python train.py --encoder_activation="gelu" --encoder_kernel_size=7 --encoder_wave_channels=64 --decoder_widths=[16, 32, 64, 128, 128, 128] --residual_init="none" --shampoo_beta=0.95 --eps=1e-08 --merge_dims=true --lr_schedule="linear" --adamw_weight_decay_other_params=0.01
Rows from block 3 of the decoder of a small waveform VQ-VAE, named by matrix and row number. Rows with one number belong to one channel. Each number is 128 + 24 x the weight over its row's rms, rounded and kept within 0 to 255. All counts start at 0.
After each channel's rows are labels from the 100 clips, of 14976, where the channel reaches its highest value: "top examples" is what is common among them; "loudest band" is the band of the loudest frequency at the time of the peak. Only what is clearly more common there than usual is listed. The data: notes from a synthesiser with random patches.
# convs0: first width-7 conv (decoder.decb.1.0.convs.0.weight, 128x128x7, standardized in use, each kernel summed), inputs 0-127
# convs1: second width-7 conv (decoder.decb.1.0.convs.1.weight, 128x128x7, standardized in use, transposed, each kernel summed), outputs 0-127

convs0.44 [ 98 129 148  81 144 156 119 119 102 142 101  84 135 114  90 108 116  90 124 162 113 137 132 128 130 122  51 137 112  93 137 225  93 149 107 122 128 146 149 106 106 146 128 126 141 122 133 127  98 141 144 135  92 108 113 135 118 159 168 128  92 153 104 130  93 149 122 110 138 110 155  88 182 141 169 143 136 123 138 110 124 125 130 143 114 120 114 130 147 145 118 122  76 130 128 158 121 126 120 144 153 174 123 154 124 132 128 153 153 123 122 127 118 116 136 133 144 117  98 120 131 143 204 155 127 154 115 106]
convs1.44 [109 119 138 157 103 130 174  82 109 126 115 147 110 175 159 131 133 173 145  58 136  99  80 125 124 116 180 166 117 158 127  81 108 143 146 136 139 154 136 111 160 125 118 137 155 140 156 159  89 112 132 121 157 125  91 144 133 124  91 124 154 120 139 170 141 123 143 176 165 129 122 166 111 138  99  93 136 108 130 121 142 115 105 116 134  93 133 159  81 137 127 118 138 164 121 106 164 119 110 139  81 120 143  96 130 133 125 131  87 129 154 132 141 137 123 149 144  92 172 153 113 143 100 125 119 150 120 122]
top examples: pitch class: G#; pitch class: G
loudest band: 250 to 500 Hz

convs0.3 [128 158 153 114 107 111 174 145 157 136 156 163 111 159 133 146 126 138 112 129 139 133 134 127 121 157 148  94 115 139 142 145 118 115 136 128  84 210 147  99 159  73 114 116 120 103 127 134 108 142 137 104 118 102 135 147 167  98 114 123  90 139 120 129 154 134 157 128 137 129 143 143 139 102 127 130  93 110 130  65 103 120 126 122 112 108 150 130 144 129 175 114 136 151 154 125 134 133 147  66 140 133 106  98 165 132 121  75 117 110 113 111 122 116 129 153 132 174 123 117 123 108 220 121 117 107 136 103]
convs1.3 [141 133 137 133 182 134 150  94 127 124  65  85 102  96 107 124 118 144 115 133 126 123 160  97 101 129 167 120 163  95 114  80  91 116 116 120 117 116 117 116  82 176 122  95 153 140 135 108 182 129 128 130 108 164 150 194 156 152 107 132 141 116 162 104 130 109  96 117 125 141 144 123 156 130 137 130 120  96 123 161 185 112 125 145 136 136  71 109 121 146 141 150 119 128 122 139 110 133 127 125 108 148 130 146  96 136 143 139 117 123 130  99 132 163 111 157 172 139 145 129 172 117 139 182 110 157 134 123]
top examples: pluck; triangle; square
loudest band: 500 to 1000 Hz

convs0.19 [126 142 127  88 127 143 159 123 152 108  97 132 134 192 146 109  88 151 115 125 157 100 116 127 155 152 104  71 108 142  72 111 117 121 153 153 106 136 114 114 161 146 107 127 129 130 147 112 114 157 158 130 125 132 121 101 156 137 120 128 136 125 132 130 117 139 165 150 136 124 127 159 151 169 114 138 114  75 112 136 153 175 135 112  81 142 118 130 143 103 103 125 129 115 133 138 100  86 139 176 170 113 195 107 144 133 124 129 153  95  77 162 129 171 124 120 121 131 123 119 177 136 129  99 122 156 144  87]
convs1.19 [130 131 143 143 139 120  60  96 121 145 147  96 155 145 105 133  94 150 144 115 134 135 144 183 110 162 122 105  99 165 180 139 157 112 112 106 161 154  94 142  92 109 109 119 155 181 123 114 105 113 111 139 132 119 112 130 137 106 113 109 169  55 128  98 120 143 149 110 128 142 127 107 144  98 169 114 130 193 142 130 106 151 149 117 119 111 168 124 102 165 180 113 137 139 129 133 124 101 105 102 140 118  98 114  92 130 126 139 125 122 178 125 129 147  98 142 149 123 106 160 148 134 123 156 137 114 127 134]
top examples: pitch class: A#; triangle; square
loudest band: 500 to 1000 Hz

convs0.98 [124 140 152 200 125 112 125 154 113 149 113  77 136 134 124 143 155 133 134 156 184 139 143 115 117 127 109 146 147 137 143 107  96 148 134 140 126 124 141 120 124 140 150 123 116 122 177 130 128 121 176 159 121 129 127 133 127 142 144 105 107 112 117 122 112  95 167 109  86  99 114 129 132  97  89 104 158 100 110 117 120 148  79 105 112  76  96 103 107 116 161  76  43 139 158 158  87 140 137 156 131 195 138 125 175 120 128 121 116 131 135 133 154 138 119 145 132 128 127 135 137 135 152 119 155 131 140 139]
convs1.98 [ 98 140 128  52 117 130 150 151 141 127 165 107 119 150 168 161 143  89 121 158 103  90 138 149 144 124 121 153 108 119 131 152 164  89 140 127 125 187  93 156 183  97 138  91  90 127 128 111 102 126 109  81  94 133 132 104  81 169 141 120 133 147 118 155 133 115 133 134 141 135 111 125 136 168 185 133 123 136 115 149 114 151  84 143 100 132 115 118 117 113  79 148 135 138 158 130 140 143 125 122 168 134 104 137 172 129 169 137 145 129 128 112 130 142 124 113  96 116 113 120 117 126 146 121 161 114  82 130]
top examples: pitch class: B; pitch class: C
loudest band: 250 to 500 Hz

convs0.39 [100 109 154 173 102 154 133 145 140 107 147 164 135 139 134 135 105 138 134  99 165 137 156 120 122 150 123 132  82 154 119 130 110 138 133 137 132 115  91 125 131 141 143 125 144 121 188 158 108 131 107 119 114 121 150 121 107 130 133  91 131 136 137 115 158 149 143 114 134  97 167 144 133 143 149 106 194 113 126 130 126 107 156 149  99 115 153 145 123  63 146 107 153 132 180 130  83  78 111 165 119 120 131 114 166  76 115 121 100 153 112 113 146 124 153 126  81 103  84 151 115 133 183 131 156 132 132  84]
convs1.39 [160 138 106  84 123 148 132 131 156 126 106 130 135 121 123 126 115 151 162 155 127 134 162  86 109 146 139  97 134  99 112 107  93 112 129 128 128 170 138 144 118 139 103  94 148 148 141 151 158 150 157 136 163 155 102 148 107 121 149 134 131 159 105 122 154 104 138 143 119 167 117 131 146 148 102 122 101 145 127 133 154 123 103 126 133 119 153 164 123 107  97 125 134 158  97 179 127 200 138 123 151 155 114 134 124 141 134 119 129  90 145 146 152  81 138 127 215  95 119 167 102 156 104  98 121 141 101 184]
top examples: pitch class: F#
loudest band: 500 to 1000 Hz

convs0.16 [155 141 145 136 130  92 150 161 142 128 129 140 124  75 165 100 130 100 139 122 127 131  90 126 154 140 100 151 138 151 143 126 144 110 165 124 130  99 111 127  94 137 162 114 123 129  99 165 164 122 153 169 201 140 157 149 142 147 155 123 127 131 133 129 126 120 105 145 132 125 125 151 107  93 129 154 150 143 148 133 101 137 130  93 147 156 133 140 147 143 129 122 106 140 116 144 138  81 127 104 127 142 134 109 110 103 133  88 102 128 117 109  93 133 132  59 124 109 124  93 148  69 115 140  75 147  43 132]
convs1.16 [140 126 117 134 128 151 126 130 113 141 108 113 121  92 122 141  85 102 148 100 125 121 165 167 101 120 150 105 123 108 113  91 153 121  85 149 110 136 135 132 126 144 139 126 102 158 101 149 137 139 128 101 149  87  97 115 179 106 124 104 128 155 125 146  93 145 124  91 141 110  88  82 123 120  99 113 122 140 145 140 122 115 160 119 160 129 101  98 121 130 123 143 147  84 148 176 104 112 106 160 131  64 120 148 139 121 142 164 146 126 149 132 106 148 151 161 154  87 100 151 107 165 149 132 156 109 213 139]
top examples: triangle; square; pitch class: C
loudest band: 500 to 1000 Hz

convs0.17 [118  92 120 139 144 103 115 139 105 126 111 162 150 107  89 105 121 121 110 184 153 124  95 129  91 155  90 131 106 125 159 122 134 176 117 168  94  91 151 129 119 140  91 137 146 108  90  84 113 162  92 144 139 127 129 158  96 183 145 139 125 177 124 157 146 112 181 141 123 116 126 122 115 107 134 178 150 108 145 127 111 133 121 127 118 135 137  99  99 100 108 140 122 162 109 174 151 164 134 136 136 125 105  92  93 108 142 140 168 122 147 131 149 125 148 141 130 162 127 149 134 127 138 125 115 121  65 163]
convs1.17 [105 147 107 131  94 139 109 124 127 141 116 117  97 125 149 156 139 115 149  91 147  97 116 132 133 123 159 120 129 117 103 155 137 117 120  91 135 111 125  98  79 133 118 173 108 138 135 136 150  83 107 114 136 139 109 134 144 131 133 121 129  21 131  67 118 147 135 121 142 111 127 120 136 192 136 148 138 124 125 138 180 100 140 170  98 129 116 169 159 122 130 110 153  68 123 158 137 118 134 136  87 151 171 158 110 145 130 123 121 148 115 156 129 103 144 131 153 101 108 112 116 150 124 134 164 137 161 103]
top examples: pitch class: C#; pitch class: D; saw
loudest band: 500 to 1000 Hz; 1000 to 2000 Hz

convs0.124 [139 115  98  79 136 125 141 171 134 107 121 148 169 193 115 101 121 158 134 124 105 125 130 154 140 191 152  99 106 112 116 139 130 137 107 129  77  85 121 110 129 150 142 121 142 123 156 147 143 123 149  91 149  89  94 134 151 101 143 145 124 124 154 132 124 128 148  81 151 143 154 150 159 130  88  81 118 121  94 145 102 122 118 104 132 133 149  82 132 124 175  94 189 131 119 136 149 150 148 108 145 131 139 129 110 123 140 105 137  94 124 122 190 145 131 156 157 137 118 119 105 154 134 147 120 131 127  84]
convs1.124 [135 140 154 133  92 156  88 129 166 149 130  97 132 121 141 133 134 133 123  97 118 139  97 137 156 123 128 108 127 178 151 145 161 119 160 125 134 132 144 141 101 107 113 117 124 114 122  98  98 137 130 149 112 147 163 140 139 121 105 109  94 147 146 123 170 118 125 158 104  78 123 148 104 108 163 127 101 106 132  91  96 133 131 108 152  95 162 143 110 114 115 130  63 150 136 113 119 152 128 161 111 120 128 154 145  54 133 138 140 209 106 121  90 112 110 130  71 175 124 123 151 143 160 101 126 115 120 130]
top examples: pitch class: D#
loudest band: 250 to 500 Hz

convs0.87 [ 99 158 141 131 125 147 136 116 158 122 130 162 120 146  90 140  84 117 119 112 125 125  98 135 147 127  66 163 116 129  76  62 112 164 129 117 101 129 117 139 118 135 153 103 167 134 169 139 143 117 134 103 145 142 105 127 122 126 134  89  96 132 141 124 155 139 155  66 130 108 179 107 137 156 143 131 180 131 113 142  81 124 120 143 104 124 145 134 143 121 139 151 129 130 131 130  77 129 150 149 102 145 129 159 140 170 142 108 157 108 111 172 130 123 173 124 111 152 100 127 137 131 159  99 129  90 137 180]
convs1.87 [131 126 158 168  80  91 124 109  91  91 156 141 116 124  95 105 130 123 188 147 140 117 116 121 108 124 163 132 115 118 164 108 102 120 141  97 130 125 129 116 160 114 135 127 134 105 108 107 128 126 109 167 123 103 147 155 144  84 134 122  92 141 101 143 139 140 135 132 132 162 122 130 102 118  97 150 125 133 155 137 187 134 172 112 132 130 161 124 118 150 146 137 107 149  98 114 144 140 117 131 139 112 126  45 132 128 118 148  82 182 116 101 154 136 110 138 105  99 172 116 141  78  97 148  99 167 157 116]
top examples: pitch class: G; pitch class: G#
loudest band: 250 to 500 Hz

convs0.119 [157 135 115 149 161 103 122 143 104 122 134 147 154  94 114 165 145 110  99 133 112  89 139 128 102 150 152 119 104 130 127 133 132 104 139 132 117 177 159  76 149 142 102 130  93 121 119  92 133  99 159  90 131 176 126 139 123 159 132 131 142 144 103 137 109  88 193 124 128 109 157 103 178 105 180  69 103  96 156  78 119 100 143 158 123 134 149 124 129 141 116 127 132 172 142 118 140 140 118 106 140 111 147 116  93 131 128 151 165 149  78 134 134 135 120 139 136 176 149 111 128 136 134 132 171 144 133 108]
convs1.119 [ 83 112 106 114 145 153 134 136 100 138 110 116 100 118 115  88 119 167 118 115  84 122 149 136 115 103  84 135 182  89 113 139 138 104 106 120 112 115 115 149  93 106 159 106 100 109 114  93 154 107 139  84 126 118 110 101  97 118 138 125  87  81 133 119 117 123 138 104 113  72  79 146  97 113 112 130 106 104 101 107 165  99 118 133 127 121 132 118 147 145 101 103 162  99  87 120 140  92 115 104 147 122 106 129 121 116 182 133  98 118 150  89 136 132 126 126 102  68 116 106 136 118 132 105 115 176 135 137]
top examples: noise; no filter
loudest band: 4000 to 8000 Hz

convs0.74 [ 98 128 134 102 111 141 149  95 119  99 132 137 106 127 134 117 120 124 126 204 128 149  99 129 107 102 125 137 121 122  96 102 128 153 109  63 134 107 115 100 140 109  95 176 114 111  91 150 122 145 142 133 135  99 132 180 184 191 161 111 148 160 154 138 145 155 159 130 173 127 109 161 104 114 132 140 142 116 140 139 138 127 129 132 126 142 156 113  79 128 114 161 119  92 122 115 134 144 123 120 120 124  86 120 172 168 129 104 118 109 116 123 117 133 140 190  94 113 150  97 137 125 131 116 107 112 176 130]
convs1.74 [111 123 124 136 161 104 152 144 128 167  84 118 151 113 102 121 101 132 116  79 150 154 130 114 147 178 116  95 133 152 147 127 122 107  78 175 123  97 119 133 168  96 111 109 150 112 129 156 134 142 100 120 121 124 134 149 142 147 102 107  77  98 137 124 125 104 130 137  83 126 181 165 141 143 104 188 150 100 102 125 138 112 160 129 124 137  85 138 140 117 156 120 119 152 109 102  96 108 186 132 110 122 123  84 113  96 159 129 127 152 107 119 147 113 115 152 158 160 132 126 103 146 137 137 130 162  77 122]
top examples: pluck; bass register; oscillator: ring modulation
loudest band: 250 to 500 Hz

convs0.35 [140 135 104 194 114 133 145 181 120 120 150 144 122 148 120 133 100 136 112 118 153 134  96 137  95 120 127 114  67 127 135 150 118 139 117 143 150 155 123 118 137 122 104 163  87 121 147 145 103  78 102 147  86 134 158 148 113 114 126 141 141 128 152 115 169 131 159 148  92 134 128 104 135 123 114 127  96 120 133  88 113 115 133 110 149 138 124 141 103 113 114  92 150 138 129 135 204  73 144 161 165  88 161 133 141  84 108 129 120 164 145 117 120 156 165 152 106 114 122 162 142  94 168 123 150 161 125 131]
convs1.35 [102 114 146 120 153 137  77 110 138 129 128 124 174 114 179 122 119 125 140 129 124 128 119 110 119 167 111 119 154 134 124 130 148 139 150  79 130 120 115 115 145  97 142 109 135 160 132 108 114 162 120 116 179 133  87 150 121 161 158  82 171  89 127 146 156 125  88 111 134  97 128 106 152 107 157  85 107 148 112 122 165 146 114 136  82 124 120 138 176  92 162 116 166 111 124 136 105 149  94 101 135 150  84 121 113 123 149 145 135 148 137 136 122 127 114  94 168 100 105 114 128 174  77 129  84 128 121  94]
top examples: pitch class: F#
loudest band: 500 to 1000 Hz

convs0.61 [154 138 132 143 168 116 117 133  98 132 100 105 129 111 106 145 132 129 158 109  96 113 140 131 102 122 102 114 156 129 132  55 106 167 142 130 118 116 123 156 129 163 145  65 122 117 126 133 159 112 116 146 180 150 127 121 153 166 149 145 101 146  89 133  95 116 113 115 137 114 138 114 106 145  94 140 185 117 100 110 141  90 151  81 104 132 118 130 104 123 107 144  97 104 131 151 107 152 161 141 121 124 165 137 182 139 122 153 129 120 185 153 117 152 165 118 149  72 158 126 158 105 127 115 113 118 115 152]
convs1.61 [125 155 159 129 105  99 113 159 179 153 136 125 163 169 155 147 123 137 107 126 121 102  87  99 112 133 154 142  93 148 136 161 155 134 140  94 146 139 147 110 143 105 102 115 134 109 147 117 113 161 129 157 114 124 139 104 117  94  36 120 154 131 119 169 128 151 135 134 140 152 139 132 142 114 133 121 159 132 152 165 139 161 118 123 141  90 124 107 142  73 168 119 142 125 151  98 131 122 138 145 151 165 133 125 117 126 128  89 147 136 124 155 142 142  96 109 145 203  87 142 135 175 144 142 148 155 121 118]
top examples: pluck; pitch class: A
loudest band: 500 to 1000 Hz

convs0.60 [ 93 169 138 118 105  69 103  75 123 132 110  73 114 104 131 131 144 148 125 132 128 112  71 122 141 124 154 103 113 102 137 152 125 135 128 129 111 172 115 158 110 130 126 117  92 131 142 160 128 139 134 126 151 110 127 144 138 143 105 127 124 138 118 146 145 163 155 135 156 130 154 152 128 160 171 133  72  99 127 139 114 138 155 159 119 123 118 119 126 131 126 163  96 126 105 131  27 146 151 111 155 147 108 100 159 110 146 138 132 154 160 127 153 154 107 118 123 178 143 115 136 125 172 148 127  89 125 149]
convs1.60 [154 114 119  93 170 153 127 143 146 132 157 156 141  93 126 143 149 112 132 115 152 140 161 118 131 136  78 150 129 103  98 110 113 152 164 131 132 134 154 116 123 148 145 163 113 111 141 161 113 104 151 139 105 103 122 100 113 142 158 167 149 141 136 135 112 125 137  69 126 126  98 100 141 115  61 153 143 171 119 118 170 134  94 125 141 151 111 155 159 126  82  82 117 117 124 160 205 100 118 128 127 104 161 113 121 137 104  99 150 119 133 128  99 112 156 153 112 126 114 155  68 126 100 118 114 135 140 120]
top examples: pitch class: F#; pitch class: F
loudest band: 250 to 500 Hz

convs0.90 [122 109 133 147 132 130 130 153 132 136 142 132 155 154 120 146 150 136  59 145 154 131 124 135 112 154 138 133 118 136 147 153  63 119 151 105 133 137 122 150 136 132 129 143 139 131 129 130 126 120 150 134 145 152 126 131 158 118 123 172 156  94 146 146 143 153 154 133 134 135 140 143 134 129 145 110 112 144 127 105  95 149 115 149 131 124 161 116 119 119  55 122 145 137 151 148 127 124 134 117 139 119 109 151 107 118 101 113 124 128  87 183 127 115 105 102 104 118 126 142 129 117 116 129 112   0 104 127]
convs1.90 [129 147 114 108 117 112 167 127 151 127 112 131  99 129 154 105 135 117 135 118 125 122 135  82 146  89 134 163 130 103  97  95 134 145 111 116 138 127 165 118 108 128 127 137 130 100 109 128 161 134 109 124 106 135 135 123  98 106 113 112 117 187 119 157 131  63 108 130  99 158 101 164 113 148 106 110 163  85 129 150 153  86 119 119 168 130 105 152 133 130 165 112  76 130  94 123 135 130 145  88 102 130 152 132 155 133 177  92 166 123 129 103 152 122 153 156 107 150 150 126  92 160 139 116 161 201 141 152]
top examples: pitch class: B
loudest band: 250 to 500 Hz

convs0.71 [130  96 110 110 105 126 122 162 158 102  97 135 130 159 177 130 131 166 188  86 147 106  97 120  95 155 141  95 101 116  86 129 116 109 131 145 115 158 160 135 118 141  93 143 126 109 139 158 139  95 119 143 133 116 129 124 159 126 114 196 139 113 117 134 125 115 144 122 112 136 179  79 151 146 126  92 113 135 126 112 127 155 147 120 111 115 164 131 125 139 142 153 160 136 140  97 143 120 180 110 119 136 106 140  70 133 105 112 151 142 102 125 115 137 151 175 108 190 168 103 119 149 106 106 129 146 145 118]
convs1.71 [128 107 170 100  98 151 166 142 147 135 132  77 158 140 147 138 116 138  96 150  90 130 155 123 171  85 116  99 136 124 137 125 137 123 127 111 121 125  95 162 116 148 161 118  76 154 120 104 134 124 160  88 125 107 118 133  82 140 134 100  94 145 118 152 143 132 115 139 116 108  81 107 130  98 127  80  81 114 114 126 123 101 109 142  87 153  94 140 113 106 116 118  76 142 148 120  87 154  98 125 159 131  94 145 122 139 145 138 117 134 126 117 113 107 107 103 121  47 109 127 102 122 115 159 153 104 112 139]
top examples: noise; pluck; no filter
loudest band: 4000 to 8000 Hz

convs0.110 [124 135 150 141 147 115 121 168 133 119 142 133 193 127 127  93 185 136 125 117 122 125 137 130 148 169 123  83  88  84  94 141 118 155 146 127 145 121 104 117 140 104 122 140 105 120 101 137 116  96 172 124 135 163 155 132 139 126 129 148  94 118  83 151 125 112 169 147  74 129 125  90 191  87 151  99  95 113  89 122 161 146 121 143 117 118 157 103 129 121 158 119 142 159 139 139 130 144 131 119 119 115 108 124 138 129 171 106 125 128 125 161 147 125 131 158 142 109 152  82  92 178 147 130 126  99 134  83]
convs1.110 [134 131 120 126 117 148 108  86 137 129 134 137 141 137 102  90 118 142 115 125 165 131 124 177  99 146 125 169 124 153 169 130 109 105 120 173 114 129 169 131 119  79  90 133 150 144 140 127 183 159 164 139 159 130 100 126 154 100 153 145 139 119 123 119 127 102  96 111 160 167 147 140  75 157 115 129 153 108 124 105 102 130  88 135 183  99 101 144 110 163  85 141 151 134 125 129 104  86 147 136 107 130 144 132 110 121 117 146 113 152 153 149 122 119 114  68  88 119 129 127 161 118 143 128 132 108 105 186]
top examples: pluck
loudest band: 250 to 500 Hz

convs0.73 [141 125 135 133 137 122 155 144 136 118 145 130 122 120  97 117 113 121 124  93 180 167 129 104 137 146 111 103 145 143 106 126 148 145 133 111 132 145  93 176 123 133 127 103 133 154 130 255 134 137 111 126 166 138 113  91 128 141 148 138 119 124 132 126 136 131 146 124 131 117 126 138  89 160  85 119 102 101 129 159 141  66 115  98 140  93 130 145 102 128 137 106 104 147 114  97 118 120 124 154 129 111 126 120 151 124 127 173 109 144 134 115 152 160 154 122 136  78 125 131 138 118  56 113 133 134 122  85]
convs1.73 [122 126 159 163 106 111 123 110 112 158 104 139 136 103 164 110 176 133  93 157 111 134 102 110 129 129 111 181 157 124 117 148 132 147 164 119 124 115 145 113 157 144 137 123 133 144 144  86 151 116 158 132 137 103 156 141  96 106 116  93 149 153 137 142 152 128 107 138 132 113  98 131  90  93 109 143 117 141 150  78 107 135 108 122 137 174 148 117  82 117 174 121 149 161 124 156 119 112 162  92 114 130 102 145 121 123  95  48 144 146 134 144 144 140 128  93 120 178 113 133 169 128 165 115  94 151 133  84]
top examples: pluck; bass register
loudest band: 4000 to 8000 Hz

convs0.62 [150 141  97 161 107 162 173 181 124 124 137 148 134 134 119 111 113 103 108 122 138 121 121 152  92  97 145 128  89 116 118 193 136 148 139 136 161 126 127 112 119 127 138 128  99 119 138 121  94 100 122 162 111 118 127 110  97 136 105 138 151 123 130 139 172  92 150 148 111 122 125  87 134 132 138 106 149  99 136  99 118 137 126  92 118 104 115 116 107  85 153 102 185 169 145 153 212  79 150 165 145 123 154 127 104  92 127 141 138 164 102 110 120 138 107 121 112 135 150 137 129 129 177 113 110 146 128 163]
convs1.62 [ 93 148  80 121 142  96 179 127  95 125 132 156 125 127 166 131 107 138 141  93 127 114 125 108 118 154  95 122 122 173 112  91 115 126 169 149  94 176 158 101 160 142 121 113 163 140 144 183 161 126 136 139 139 137 108 159 131 106 145 115 133 189 104 123 145 147 127 130 121 135 117 138  96 112 160 147  95 147 127  91 101 135 127 141 162 115 167 135  97 109 106 147 132  99 123 134  94 162  76 136 115 148  93 138 137 116 135 109 113 124 153 106 119 115 153 146 180  95  85 150 127 167 102 146 151 115 121 121]
top examples: pitch class: F#
loudest band: 500 to 1000 Hz

convs0.79 [156 151 157 149 166 147 110 144  94 126 130  66 135 116 155 124 143 130 160 148 158 157 124  60 148 142 111 129 125 160 152  95 157 120 136 118 144 148 131 163 116 105 121 139 120 151 168 126  97 130 120 131 116 130  94 140 108 158 155 113 173 129 132 124 133 143 165 103 128 137 106 110 129 114 128 112 136 113 111 112 111 131  73 128  90 103  98 131 128 102 127 113 104 112  86 105 161 126 115 124 144  95 120 106 168  96 136 103 123 102 133 111 125 154 157 132 117 147 136 202 181 107 178 148 155 117 137  87]
convs1.79 [138 118 125 121  72 137 106  67 116 150 116 120 138 112 163 166 143 139 113 144 156 119 117 176 166 112 104 132 139 107 129 117  84 123 136 128  94 150 131 142 123 137 115 120 130 109 147 109 143 120 155  86 136 117 152 122 144 116 103 145 106 130 117 121 147 128 125 132 161  86 149 139 148 172 187 121 147 105 117 110 127 131  77 137 161 122 117 120 113 148 113 118 185 131 177 125 145  60 154 145 166 157 150 122 125 158 173 149  99 125 136 118 130 106  83 123 111 101 132 150 120 121 121  69 158 157 124 130]
top examples: pitch class: C#; pitch class: D
loudest band: 250 to 500 Hz

convs0.29 [152 167 144 158 156 109 120 122 101 117 124 113 123 118 181 123 137 113 143 171 100 102 113 136 104 183 101 133  92 138 131 125 119 123 114 188 118  76 145  76 164 100 122 102 119 125 130 100 111 150 170 134 141 118 111 104 134 149 119 128 126 157 123 133 120 118 123 131 138 130 135 133 138 148 139 125 105  87 149 107  84 135 109 120  79 154 162 110 158 144 122 120 110 171 137 129 122 144 140 144 148 110 174 115 105 103 127 167  99  93 100 135 132 131 124 137 129 141 132  63 144 154 131 143 150 133 203 159]
convs1.29 [113 148 111 108  75 149 102 120 104 100 165 114 143  94  96 120 123 121 118  88 148 135 127 186 118 136 150 111 121 115 125 148 108 107 124 144 123  99  76 144  88 140 151 153 111 132 142 174 129 106 127 101 149 141 117 134 158 174 126 134 121  84 137 117 114 150 135 136 123 121 135  98  96 132 105 156 122 161 143 154 185 133 167 115  66 135 132 124 155 146 119 150 131 113 107 191 160  99  92 163 118 117 106 126 153 140 134 105 144 115 118 135 137 126 140 164 120 139  80 123 101 115 175 140  92 114  96 117]
top examples: pluck; triangle
loudest band: 4000 to 8000 Hz

convs0.78 [144 105 125 162 140 159 116 150 112  90 132 150 158 110 171 161 130 157  92 102 123 141 124 113 141 121  92 111 129 135 144  87 108 133 134 114 157 112 138 138 122 111 129 131 102 163 110 128 136 124 164 168 142  90  47 128 113 122 145 120 162 119 124 150 116 141 144 118 104 127 127 133 118 166 107 110 107 110 112 170 144 139  88 134 119  98 119 120 108 116 138 130 124 122  79 104 114 148 168 139  91 105 104 123 178 147 146 116  94  95 150 105 122 171 165 144 109 154  82 177 155 134 179 117 145 156 135 110]
convs1.78 [133 130 143 131  98 133 135  92 112 144 155 137 124 114 119 103 137  95 154 139 163 106 120 155 158 155 115 112  79 131 116 154 136 134 141 137 111 117 116 116 180 155 131 152  84  97 132 109 150 153 124 121 112 120 184 147 150 111 118 160  98 119 126 158  91 129 101 130 155 104 152 128 103  68 154 164 133 121 123  76 117 101 132  98 105 133 127  79 144 154 105 135 106 106 169 120 140  86 109 147 130 111 147 146 164 116 104 143 114 175  87  98 112 118 152 109  72 137 156 119 121  94 127 106  95 103 141 110]
top examples: pitch class: D#; square; pitch class: D
loudest band: 250 to 500 Hz

convs0.63 [173 127 130 140 112 103  97 148 158 135 139 149 133 108 168 121 128 104 124 106 157 166 104 136 162 103 117 136 102 139 128 190 149 162 158 160  96  64 103 178 142 137 124 136 124 108 118 145 105 119  83 159 174 131 108  92 123 151 142 156 131 149 137 127 122 139 158 141 109 114 112  65 142 168 113 116 130 102  94 101 129 129 122 127 144 105 105  94 104  97 105 110 121 107 116 128 131 131 172 127 123 107 174  99 123 116 150 145 109 143 147 163 109 151 159 139 119  57 140 139 148 143 133 127 139 132 120 125]
convs1.63 [ 93 134 100 109 132 100 141 127 161 113 110  79 149  54 125 147 142  95  91 175 139 132 133  92 101 152 134 132 173 114 143  90  93 152  96 107 136 135 105 131 137 132 105  71 145 128 121 130 142 144 122 136 116 155 107 118 132 176 127 141 118 122 134 156 153 124 158 123 145 141 162 136  79 106 136 146 105 101 164 169 141 127 126 126 101 151 134 106 126 132 140 139 129 155  96 147 123 167 147 131 123 177 102 162 129 126 138 107 127 123 128 109 144 136 142 131 171 200 104 128 130 132 155 142  93 103 132  85]
top examples: pluck
loudest band: 4000 to 8000 Hz